Weights of a small sound classifier: log mel input.
Rows from block 3 of a small sound classifier, named by matrix and row number. Rows with one number within an expert belong to one neuron, the router's apart. Each number is 128 + 24 x the weight over its row's rms, rounded and kept within 0 to 255. All counts start at 0. Numbers have three digits each.
Before each expert's rows are labels from the 100 clips, of 14848, where the router gives the expert most weight on average: "top examples" is what is common among them. Only what is clearly more common there than usual is listed. The data: short pieces for a synthesised band: melody, chords, bass and drums.
# router: router (model.blocks.3.mlp.router.weight, 8x320, trained with AdamW), inputs 288-319
# up: expert up (model.blocks.3.mlp.up, 8x160x320), inputs 288-319
# down: expert down (model.blocks.3.mlp.down, 8x320x160, transposed), outputs 288-319

# expert 3
top examples: key: F# major
router.3:161106109124172141066130138089161114171161160087110161090104159148114142132111135180144108122141
up.0:113081099157142154104084129065128123111134165117133119118138102146156124114122137125089123164160
down.0:106126130119162105102131124111106108127123147107092132151129147148121127090134140141130143140099
up.1:126147120146214099116143099127125143133179116130140100104150119103159109143126073149096134161119
down.1:112101134145142149157169166154116110146153156104067113152122150080144167109098173162115109150156
up.2:172125090125132143162086106100164138101114142145157145114149087127145100118118102127057094170094
down.2:100136115146126119159077160170112156152112143113188107162141172144129140072137138139080172100150

# expert 5
top examples: bowed string-like; text has "noise"
router.5:137149129109167158104155174058125116102163152085124163108136141131129115120106180158143144095150
up.0:122156192110116115155103071119109157173147095117098129134115142121095117143144134091124117121133
down.0:152173135095168109151062124135087089134148109150097101117155104116090170117158122108166106122125
up.1:153160110132090083152125119136153127122156116134149092093145125116141084081118127123153137164130
down.1:127122130138145155112121050117134090176169125132110129103118115098150130133161169094130121111101
up.2:121169122111096123126099142119082131102131141156133148140112141129144125118076135138138129107109
down.2:154177112093157135089155116120072104130100074133107159128127108106099188108125140156174159118105

# expert 4
top examples: horn-like
router.4:146129092142158176062143144120128117155122154091118158131133157128122121123134121172156105099114
up.0:112160102132155119180145109130139133109148130162155141140165125149123136142100122164124055089122
down.0:087122126133137127120079141153157116113134133119153147125110142129106122123128112136121111149138
up.1:133147133108088111103084164143112149106132135143126106114171110133097112141104134157171124130125
down.1:163146120125161177126111131139154167129115148130112131154127126122142162159109145149141132136147
up.2:105132130128140129146106160126115132139109149098123139101130124128146095168151082130129147168126
down.2:059144117138171145146150131139099142131108185160151108175131114158131129127145120096147152128123

# expert 2
top examples: quiet level
router.2:175135111121127132062145136076155108166150161079135146103111154127125116126093136148126120087148
up.0:133165131093129121137173100162123117095137132109151137163116115114124127161102092117123136096125
down.0:104096101131129097134165094137164081139125113138133136132106136162116097098103113132111123129165
up.1:115105129154099117145156121166115174105158124159141072181151095130125124105121124061113143136133
down.1:113109118094090152146076072107123163120178069123103134145118145109136105097116094140150147135122
up.2:122142112135079118138151110124176128135159144088163152136149096117148052114149068137155141108128
down.2:104139110154120149176093106102146114116123108123103138130150154136101116114128152082155134104119

# expert 7
top examples: pink noise
router.7:136156097127135144098143164124180127154106155132097118114150150120146125128151105153167099118123
up.0:159173128129115129102144129109126124114106130124149155140140132143143151104137119130128121156137
down.0:165110142081107125142135150162127163169078144138156133116077160150106130123168134158111148118158
up.1:132127108111098127137139143133062080115139135130128140128149156149118115078185161133098127131161
down.1:124120123138091118094145103138153151111113101159136109144132140158097122127155099076144141151122
up.2:135124128134129120103094119133107162114088120126152123076116151136172149131077127140159083113118
down.2:135123125156133125150153105154108097109124120147096141155112106126111116080121092117126149120118

# expert 0
top examples: clipping; text has "clipped"; thin (high-pass); white noise
router.0:155108115174151152098094112088113121140111140089133161112135139133125138131129194164148138099150
up.0:111139114112142122151116124185142145113137086162109112132110125121125110083153078111101149147125
down.0:143131126088132157123128130113150103106163190105070129143082125122127163083138121171154116162110
up.1:150114108123098109146154092156139086108137145143146121122146130137068105158087222139117109174143
down.1:122085088146094133161127136130169113137144138195138165120147172132186101107101107125125122106109
up.2:128140115102153142148129152142110157159111144120116148109161115117115151138090068114131078136132
down.2:103130135155108136091109150161117166134138100150118086092128148130153142121163089110138156160133

# expert 1
top examples: key: B minor
router.1:119129126117157141068130160123126111138173165078138154135107194141105141111116162169126153108128
up.0:118123087133162091177101133084120132127109112165091097141131080133114085160068058099133137141114
down.0:086170099154152111170135091125122160148153111127136183146182129153129128131093127144114146172198
up.1:110120156137136105143135133145154147117132153115133084158078153120160129147124113092124119135113
down.1:132169107139152113158091087122093129118104113148140141095174132128152110146101138110139113140155
up.2:144147139136102110147102103142132121122071125123132154083122158118101036132193108091116100138073
down.2:148122145137161117172102155131146150187113108143100138084147144149152121154166108122160101127141

# expert 6
top examples: quiet level
router.6:197151142146155140045150134105130108150145144071115169117093164150120119125151179181162112071113
up.0:141119104124117141152157126106109163106100148135103094094107148130122128094108096090130159157130
down.0:092109094137095118139129107102175132109100162170123151108171122135101121127134102115150118159120
up.1:073125116101143085125118147161147138104116129125155083127102143091151128134106118098117155131137
down.1:112097155105132172108151128143171125135116102145127144146144191106116121159148110109125119091135
up.2:100139085107127097083129145140139120139143117155084108094101167130087114128137150113088052126132
down.2:104140097155122115119150155137123120131173106068106136143119124138123167150093153103093127133147